From a checkpoint of a small image classifier.
Model: 3.01M parameters, arch vit, norm layernorm, activation gelu, patch size [2, 2], layers 8, width 192.
Training: nadamw at rate 0.0024, 16100 steps, held-out accuracy 99%.
Data: trained on numbers of one to four digits printed on busy colour backdrops, 147500 training examples, 14.0 epochs.
Rows from block 2 of a small image classifier, named by matrix and row number. Rows with one number belong to one neuron. Each number is 50 + 12 x the weight over its row's rms, rounded and kept within 0 to 99. All counts start at 0.
After each neuron's rows are labels from the 100 images, of 14976, where the neuron reaches its highest value: "strongest on" is what is common among them; "peak at" is the part of the image that holds the peak. Only what is clearly more common there than usual is listed. The data: numbers of one to four digits printed on busy colour backdrops.
# fc1: MLP up (model.blocks.2.mlp.fc1.weight, 576x192), inputs 128-191
# fc2: MLP down (model.blocks.2.mlp.fc2.weight, 192x576, transposed), outputs 128-191

fc1.381:52 52 46 47 25 26 66 49 46 52 57 59 59 63 73 51 43 30 63 37 45 36 55 31 60 36 43 63 57 55 62 50 46 47 24 66 48 66 53 37 51 48 30 49 42 44 63 56 61 48 48 39 45 42 42 40 40 56 45 46 49 45 30 33
fc2.381:56 50 64 56 48 46 44 49 59 54 54 49 48 46 29 54 47 49 72 49 53 59 36 59 54 38 56 62 68 50 46 50 34 50 33 47 55 54 56 51 69 42 59 53 59 49 45 37 53 55 49 49 61 53 42 45 49 22 52 92 62 47 52 52
strongest on: red ink
peak at: top centre; centre

fc1.230:59 53 65 52 67 40 38 79 38 53 38 40 59 46 51 66 55 49 66 44 35 42 45 45 68 45 44 65 35 68 51 53 44 29 72 70 35 54 61 44 56 58 55 31 35 63 68 61 32 58 62 50 53 56 85 42 62 45 49 37 62 56 57 39
fc2.230:45 48 51 49 39 59 52 32 77 70 33 50 22 42 53 39 58 67 48 58 45 58 68 58 36 31 57 44 53 32 47 51 66 46 36 37 68 38 40 35 39 55 63 46 45 41 36 48 56 51 47 50 57 62 42 51 59 60 50 55 51 50 24 63
strongest on: blue ink; bold
peak at: centre; middle left

fc1.82:46 42 42 48 52 67 61 41 65 63 44 32 56 44 33 62 49 62 64 49 32 39 39 34 51 31 46 69 42 47 75 51 51 49 69 54 44 43 66 79 61 09 25 42 26 69 39 31 41 53 56 49 54 54 70 74 77 53 48 67 46 51 66 34
fc2.82:58 64 58 46 63 51 57 42 63 47 44 44 69 61 67 49 50 46 36 53 38 45 62 56 37 33 50 03 53 39 36 43 55 56 53 32 62 47 61 48 59 60 59 46 43 42 53 56 34 52 50 63 64 48 47 48 51 68 18 40 43 52 53 56
strongest on: teal ink
peak at: centre

fc1.300:46 49 52 43 60 29 58 58 48 53 47 43 79 28 41 39 54 42 61 34 32 46 49 37 68 52 43 70 33 47 52 49 42 45 51 83 48 67 45 43 60 21 54 46 26 51 70 82 63 61 39 47 45 45 65 23 59 35 23 32 56 47 45 27
fc2.300:65 44 54 54 45 46 59 44 51 60 72 45 61 44 24 49 47 58 52 36 52 48 59 40 53 43 56 79 49 59 43 49 64 41 44 55 17 76 46 53 51 56 74 45 47 39 57 55 68 66 53 29 45 36 40 44 66 15 68 63 49 52 67 44
strongest on: blue ink
peak at: centre

fc1.445:50 44 17 44 61 51 48 51 13 48 52 47 37 40 67 52 48 30 53 45 59 28 44 50 39 49 56 55 44 64 57 57 73 32 45 51 61 35 40 42 47 48 33 50 26 65 53 52 38 63 65 42 66 63 73 63 53 60 41 43 34 52 53 45
fc2.445:33 42 62 56 54 67 45 56 64 58 54 45 57 35 30 64 40 50 46 71 66 46 67 42 29 55 45 57 33 55 50 39 11 59 43 50 64 51 53 32 46 40 44 45 42 44 76 48 49 49 32 36 49 49 59 50 44 78 64 46 78 48 48 66
strongest on: on a plate; red ink
peak at: bottom right

fc1.216:35 61 41 71 67 49 60 62 45 46 38 36 43 58 42 43 47 51 38 55 62 44 54 49 57 48 23 57 38 55 51 55 49 43 62 46 86 48 48 61 53 45 30 68 47 53 68 20 39 49 55 38 69 62 57 57 36 65 45 47 59 46 36 42
fc2.216:30 59 43 38 48 36 78 71 29 61 49 45 58 58 26 38 54 51 52 50 48 52 53 27 54 58 33 65 50 39 56 62 46 44 34 64 89 58 62 51 60 67 48 43 44 40 64 22 61 34 52 56 53 62 40 48 47 51 39 67 60 51 68 33
strongest on: blue ink; length: one
peak at: top centre; centre

fc1.108:51 51 46 57 40 27 51 52 24 39 52 59 60 29 34 66 55 56 65 34 45 34 54 38 40 42 60 68 41 52 59 58 62 45 48 51 52 47 55 39 17 56 64 39 50 78 63 52 47 48 47 31 77 53 64 61 49 57 46 43 62 72 53 48
fc2.108:44 54 58 74 46 53 67 39 62 43 72 46 46 40 52 29 66 58 43 45 32 39 56 66 65 39 60 51 58 41 41 63 45 52 35 43 55 68 41 37 75 65 48 47 70 61 56 35 49 08 62 65 43 41 58 47 42 55 46 74 57 46 59 46
strongest on: yellow ink; orange ink
peak at: top left

fc1.348:44 45 41 41 46 55 57 40 36 43 45 70 41 53 78 45 46 27 55 47 59 40 50 45 60 43 51 69 27 67 43 53 73 48 43 41 41 36 50 40 44 60 41 48 57 42 32 59 28 59 52 46 51 56 68 63 37 52 36 47 34 50 44 57
fc2.348:59 54 56 44 57 52 54 40 54 45 56 36 35 49 16 44 58 49 34 40 58 47 46 63 22 56 45 36 62 63 56 62 27 48 45 52 46 51 45 49 58 56 74 53 35 52 65 65 72 46 60 36 39 55 48 51 32 62 72 47 60 37 50 47
strongest on: teal ink; green ink
peak at: middle left

fc1.268:78 50 27 54 69 59 41 47 45 49 48 47 38 38 39 59 47 65 36 40 43 47 48 61 34 50 68 31 56 73 36 51 47 49 68 44 35 49 48 45 36 59 58 47 50 54 37 72 33 37 64 45 48 54 80 44 58 52 54 53 53 64 58 67
fc2.268:32 56 28 53 31 55 39 49 46 62 68 53 63 43 44 65 45 58 57 53 42 45 34 36 50 29 41 63 47 44 45 49 31 51 32 64 29 57 56 61 92 33 21 41 42 47 49 50 67 38 43 45 35 34 76 44 59 45 50 66 44 55 57 59
strongest on: teal ink; on a plate
peak at: centre; top centre

fc1.516:50 41 35 40 60 65 59 48 42 51 57 59 56 52 34 69 41 40 56 45 41 47 46 46 48 43 56 69 36 73 56 58 48 44 70 44 28 38 54 53 54 48 28 41 45 46 36 65 25 50 73 32 50 58 81 59 51 72 52 54 25 61 67 55
fc2.516:44 52 68 47 42 37 52 42 74 54 28 50 54 46 43 45 61 55 68 55 48 47 64 59 55 45 53 50 74 57 46 57 45 61 12 66 65 53 61 61 51 58 73 47 39 33 79 54 61 59 53 49 63 68 27 49 45 37 48 49 69 46 25 56
strongest on: teal ink; bold
peak at: centre; middle right

fc1.225:66 50 39 54 43 33 41 35 33 35 59 51 55 43 38 62 63 40 60 26 41 34 27 32 35 50 51 55 67 64 50 60 62 71 53 86 47 56 67 52 43 58 51 36 46 58 48 56 62 38 65 24 50 41 58 41 44 51 53 67 48 65 59 46
fc2.225:27 36 70 21 47 67 56 80 59 50 35 31 66 50 56 46 50 40 54 77 52 68 49 60 71 40 50 48 32 56 64 58 36 60 42 51 57 47 45 67 65 40 43 44 55 62 48 41 24 64 29 66 42 37 63 53 55 40 51 51 69 48 37 47
strongest on: white ink
peak at: top centre

fc1.471:53 42 39 60 62 41 51 43 50 50 39 48 43 47 39 31 52 42 58 55 53 34 35 57 61 59 38 95 41 55 48 50 99 45 44 58 68 37 54 52 45 28 39 60 46 68 48 29 68 34 59 56 54 59 48 58 31 42 42 53 45 33 32 36
fc2.471:44 62 53 50 48 48 59 52 65 30 50 58 40 54 55 45 45 31 48 54 47 63 51 55 15 55 37 73 45 54 61 61 58 37 51 62 31 44 49 50 52 59 53 46 51 47 65 56 61 35 47 32 48 51 53 59 54 74 47 45 61 53 45 47
strongest on: white ink; grey ink
peak at: centre

fc1.491:47 54 35 55 57 39 48 34 58 45 65 49 51 26 37 72 45 61 55 41 39 46 55 58 36 48 61 53 41 60 49 50 51 43 51 36 42 40 46 22 27 54 69 48 60 77 59 57 40 51 34 51 64 65 56 46 53 80 64 29 44 61 48 56
fc2.491:38 46 71 49 51 49 47 54 26 66 55 48 57 51 58 35 50 43 58 62 53 45 79 66 46 48 58 67 38 66 45 39 60 35 35 40 48 23 59 50 88 53 39 50 63 47 52 32 53 20 64 56 63 46 37 52 55 35 50 68 67 45 61 60
strongest on: blue ink
peak at: bottom left

fc1.31:50 57 58 55 32 55 67 51 58 43 40 45 64 44 53 58 44 57 48 42 30 44 49 20 63 67 63 58 28 30 67 40 48 45 34 52 45 43 65 68 52 33 46 53 49 45 44 27 59 47 68 52 42 56 50 69 42 42 28 68 66 38 63 65
fc2.31:29 54 60 43 54 53 40 53 54 48 43 53 47 64 79 55 41 67 45 37 43 72 52 93 45 53 56 57 36 57 48 57 62 49 58 49 17 60 46 62 41 66 49 49 62 54 39 56 50 48 55 55 71 40 60 43 56 36 13 38 52 53 76 39
strongest on: green ink
peak at: centre; middle right

fc1.23:50 53 67 57 47 32 47 81 40 59 26 50 51 50 45 44 53 53 81 41 51 44 53 29 55 57 53 57 50 62 45 62 49 46 40 74 47 58 58 63 46 63 44 42 46 58 75 55 42 55 48 59 56 60 67 27 52 36 51 37 84 57 46 31
fc2.23:52 55 38 47 39 71 56 16 74 57 65 49 39 44 45 61 37 55 36 53 55 66 55 69 42 36 41 52 57 52 53 55 44 46 63 31 47 38 34 40 38 61 75 49 47 51 50 58 47 48 53 34 39 55 34 62 54 54 52 52 17 43 49 45
strongest on: bold; blue ink
peak at: middle left

fc1.131:64 57 52 44 42 56 36 31 50 39 55 61 53 55 55 78 50 33 53 26 49 41 49 52 30 61 51 55 64 71 49 38 55 51 34 52 32 48 51 42 29 56 48 44 64 27 45 67 40 42 52 38 39 50 67 62 48 66 51 51 47 59 58 73
fc2.131:45 49 54 67 51 41 50 58 42 65 35 44 26 55 39 48 34 40 41 64 35 51 38 47 57 48 68 45 61 45 39 32 50 51 52 48 77 58 58 60 62 30 44 60 44 50 43 38 76 53 60 52 43 44 64 58 57 61 64 55 81 31 28 39
strongest on: white ink
peak at: top left

fc1.574:43 70 47 55 34 65 45 41 63 39 65 44 54 72 52 70 46 50 40 43 47 69 52 35 49 29 43 45 57 52 64 49 34 53 60 46 37 66 56 57 22 60 55 50 67 38 67 56 46 51 30 23 46 51 42 72 43 41 43 56 59 65 71 50
fc2.574:43 56 63 43 49 47 58 49 58 49 29 50 63 52 52 29 40 50 75 62 41 49 55 64 54 66 51 60 48 59 47 38 81 40 34 62 54 47 41 41 49 42 41 51 46 43 35 66 76 37 56 86 41 46 57 70 50 39 58 36 54 37 28 52
strongest on: white ink
peak at: centre; middle left

fc1.126:59 66 35 60 52 54 41 47 42 58 33 46 35 47 37 64 63 44 46 32 23 29 45 41 57 47 54 62 41 56 52 48 64 47 61 56 44 40 48 49 34 44 49 37 35 46 57 61 46 55 45 38 68 68 79 37 50 59 43 62 41 77 43 58
fc2.126:69 38 37 55 52 31 49 45 27 41 46 30 57 48 58 71 64 48 36 54 67 34 77 40 37 76 52 60 42 67 78 65 59 33 52 29 40 47 54 38 55 47 50 57 63 61 57 50 63 63 53 42 55 68 57 44 46 32 41 60 24 45 36 30
strongest on: red ink
peak at: top left

fc1.243:72 57 41 42 67 70 42 53 52 58 45 48 35 29 36 52 80 65 44 58 43 52 42 66 45 32 50 42 60 57 40 56 49 80 64 46 63 32 43 58 44 50 56 37 45 40 60 51 30 67 47 34 79 73 49 48 63 56 59 34 48 75 34 55
fc2.243:44 45 71 68 42 51 40 70 80 37 35 47 72 41 61 58 50 31 63 31 68 51 71 54 53 47 55 55 55 53 46 53 54 54 47 67 21 74 70 57 70 49 25 60 57 39 31 39 50 49 56 54 47 54 26 41 55 32 41 47 52 42 61 64
strongest on: red ink; length: one; orange ink
peak at: bottom centre; bottom right

fc1.83:54 45 67 34 52 38 38 54 45 28 44 70 61 31 55 69 87 38 67 57 57 52 49 45 34 42 53 58 57 61 59 80 58 83 35 56 55 56 61 54 49 61 41 38 54 44 44 53 32 49 40 26 70 65 53 51 43 47 43 52 48 58 40 48
fc2.83:65 40 46 50 49 46 45 54 72 38 25 54 30 45 55 68 54 49 57 55 50 54 43 60 54 51 54 47 66 48 63 66 53 51 59 47 64 37 47 59 83 63 59 59 66 70 38 32 44 79 48 58 52 67 69 42 39 40 43 52 34 46 77 45
strongest on: red ink; orange ink
peak at: middle right

fc1.339:42 50 54 45 68 59 53 38 70 45 52 43 38 48 33 49 62 53 47 42 44 58 45 33 49 53 47 54 59 40 43 51 50 60 45 62 59 35 59 83 10 44 60 54 50 54 69 54 61 46 16 48 51 47 37 54 47 57 49 70 82 56 29 51
fc2.339:48 47 57 47 68 60 48 31 24 50 49 45 32 51 67 52 59 48 48 52 51 32 51 67 41 41 64 28 42 56 44 47 45 51 57 56 43 57 49 46 75 56 52 42 43 41 48 56 22 55 65 31 39 53 46 47 61 71 68 50 35 52 52 44
strongest on: bold; white ink; length: one
peak at: centre

fc1.113:51 45 45 47 16 50 58 60 43 62 39 37 73 57 44 51 45 51 69 46 30 32 59 34 55 40 65 51 51 24 65 61 43 46 55 61 35 62 43 71 59 26 48 38 44 66 65 51 73 53 52 56 51 38 52 47 73 33 17 46 55 44 43 36
fc2.113:42 48 59 48 52 50 50 38 57 62 72 57 09 61 33 71 45 62 41 42 47 69 18 62 34 49 43 59 67 42 44 42 71 47 74 40 52 50 45 52 50 48 60 57 47 56 25 40 50 35 44 24 48 58 41 32 50 58 74 84 53 52 47 56
strongest on: red ink
peak at: centre

fc1.215:41 47 39 50 50 67 58 44 67 71 55 44 46 43 51 59 36 54 58 45 23 57 37 23 52 44 63 61 21 55 55 46 53 37 58 58 40 48 69 66 46 16 30 41 34 55 39 36 53 57 36 52 46 48 62 74 68 46 50 69 55 51 71 42
fc2.215:51 57 75 55 62 61 58 45 49 44 34 36 58 48 57 50 44 69 33 40 44 61 60 60 30 21 36 26 31 45 46 46 47 49 55 51 64 41 44 59 65 62 53 52 45 42 47 57 21 60 55 53 59 52 60 60 59 69 28 35 35 58 51 61
strongest on: teal ink
peak at: centre

fc1.384:47 55 59 51 19 34 54 59 33 32 38 53 75 76 75 54 31 31 63 46 68 34 71 36 61 42 47 47 33 56 71 53 46 20 39 55 36 63 65 39 50 60 36 56 42 30 57 39 49 43 53 57 48 40 53 53 52 40 35 44 40 41 35 36
fc2.384:39 48 56 57 30 38 54 46 50 34 56 50 45 52 26 59 49 45 65 42 56 57 63 47 39 37 55 71 55 54 59 47 50 34 43 50 23 62 59 59 72 57 55 42 51 57 37 25 49 57 53 28 63 65 53 54 40 14 77 82 32 42 81 50
strongest on: green ink; teal ink
peak at: centre

fc1.219:48 54 44 46 55 37 58 45 49 43 57 64 52 32 36 72 46 53 57 36 31 42 55 47 32 38 68 55 39 61 58 56 51 46 49 34 44 39 44 24 31 57 69 42 54 79 62 49 33 43 40 33 71 53 58 52 55 67 63 34 52 71 57 67
fc2.219:43 56 60 54 47 54 50 35 34 60 58 62 67 65 62 30 48 37 57 61 55 40 89 59 52 55 66 61 44 63 40 41 57 47 44 33 54 47 56 51 81 45 53 34 56 45 55 30 51 26 59 55 60 51 31 56 63 41 42 67 54 41 68 45
strongest on: blue ink
peak at: top left

fc1.380:49 47 44 40 48 49 52 44 51 41 65 81 42 57 64 54 43 30 45 37 56 57 57 52 57 62 43 55 48 69 34 48 39 58 37 42 33 56 38 23 55 82 37 45 60 44 54 70 30 42 59 36 42 58 54 50 18 66 39 45 29 58 66 71
fc2.380:28 57 73 45 37 43 32 62 57 51 37 45 31 47 38 32 45 51 58 48 56 53 60 58 48 68 55 71 64 45 46 55 49 46 32 63 53 55 44 51 35 68 66 54 51 51 58 53 60 50 45 47 51 57 22 47 51 24 73 54 73 51 30 44
strongest on: green ink; last digit: 7
peak at: centre; middle right

fc1.510:66 49 34 57 34 66 44 48 47 49 45 55 13 70 59 59 45 64 45 65 46 36 48 58 37 45 55 29 67 29 55 52 59 50 55 15 51 26 41 65 46 65 53 46 62 70 41 38 56 47 59 65 54 55 51 81 36 73 51 55 32 53 49 74
fc2.510:39 51 59 57 48 46 61 46 54 62 56 47 50 42 47 36 42 60 42 52 57 63 79 29 45 50 53 60 46 51 40 52 63 51 50 32 46 52 44 58 39 55 69 52 41 62 62 46 39 76 62 42 49 64 28 53 62 21 66 67 33 53 58 37
strongest on: yellow ink
peak at: centre

fc1.486:45 51 27 38 46 66 45 21 50 50 48 44 69 37 43 70 45 44 49 53 47 41 51 45 37 27 46 62 32 50 56 50 62 54 71 54 49 57 54 49 48 11 44 44 26 40 43 42 54 58 50 34 49 44 63 68 91 44 38 60 28 49 62 47
fc2.486:55 49 73 48 60 51 57 65 57 54 39 53 67 48 55 33 44 51 53 65 40 60 50 69 39 36 51 24 57 27 44 49 48 46 65 47 71 53 40 40 48 75 62 46 52 57 51 62 38 60 66 71 78 47 47 68 59 52 42 30 60 41 46 44
strongest on: green ink
peak at: centre

fc1.428:57 49 62 59 45 42 46 76 48 59 30 46 66 40 39 42 62 49 64 44 43 49 58 45 58 60 66 57 58 42 37 53 46 61 33 76 62 63 47 47 40 64 62 39 57 59 72 70 65 56 48 56 52 63 44 14 42 39 58 37 73 59 44 52
fc2.428:43 57 40 41 51 69 56 47 49 44 56 46 36 46 73 66 47 62 43 43 46 71 35 52 37 28 50 27 37 50 43 47 51 38 63 36 53 41 51 51 55 46 36 60 44 39 31 48 25 47 53 34 48 50 52 55 42 92 37 60 22 47 58 54
strongest on: bold; purple ink; length: one
peak at: centre

fc1.372:53 55 43 57 74 38 46 58 38 61 48 49 66 33 41 62 70 43 53 31 49 30 23 65 44 50 63 76 61 46 52 55 56 72 64 60 54 58 28 57 57 55 64 41 44 52 36 63 43 45 58 28 55 59 74 30 53 60 49 52 43 70 71 48
fc2.372:19 60 72 50 44 52 54 53 78 61 53 50 41 41 32 41 61 32 43 53 55 60 68 43 48 65 40 47 43 34 30 53 37 59 25 66 47 48 62 44 46 49 34 59 52 36 70 43 37 77 47 49 36 57 36 37 52 53 60 43 49 42 63 44
strongest on: on a plate; blue ink
peak at: middle right

fc1.544:54 47 50 50 56 52 48 42 69 49 62 53 55 48 38 51 63 53 60 49 31 69 51 32 50 51 48 52 46 47 42 53 60 45 49 66 43 51 63 40 14 49 50 44 50 72 67 75 58 51 11 52 50 56 47 47 47 49 55 52 66 55 39 48
fc2.544:49 52 52 55 63 54 46 51 20 51 31 53 35 55 74 54 47 57 43 48 50 26 67 63 49 53 57 36 32 45 30 58 48 50 61 45 59 54 50 49 84 60 37 44 44 37 39 41 23 58 76 31 48 63 61 45 54 83 61 55 36 45 59 50
strongest on: white ink; bold; length: one
peak at: centre

fc1.511:36 66 51 43 65 69 58 53 50 33 48 32 56 64 35 51 50 60 46 46 48 57 59 53 28 45 41 56 43 57 37 74 63 71 50 53 36 37 58 65 52 53 50 39 61 34 57 56 43 42 32 37 64 65 60 49 75 60 45 59 41 73 48 61
fc2.511:57 55 54 57 36 56 64 43 63 44 46 66 49 51 48 61 57 55 34 43 50 51 64 33 53 43 52 47 14 44 49 46 60 37 41 46 51 51 48 56 47 46 48 46 35 50 76 54 59 54 38 58 41 46 54 51 63 41 45 70 60 54 20 50
strongest on: green ink; teal ink
peak at: top left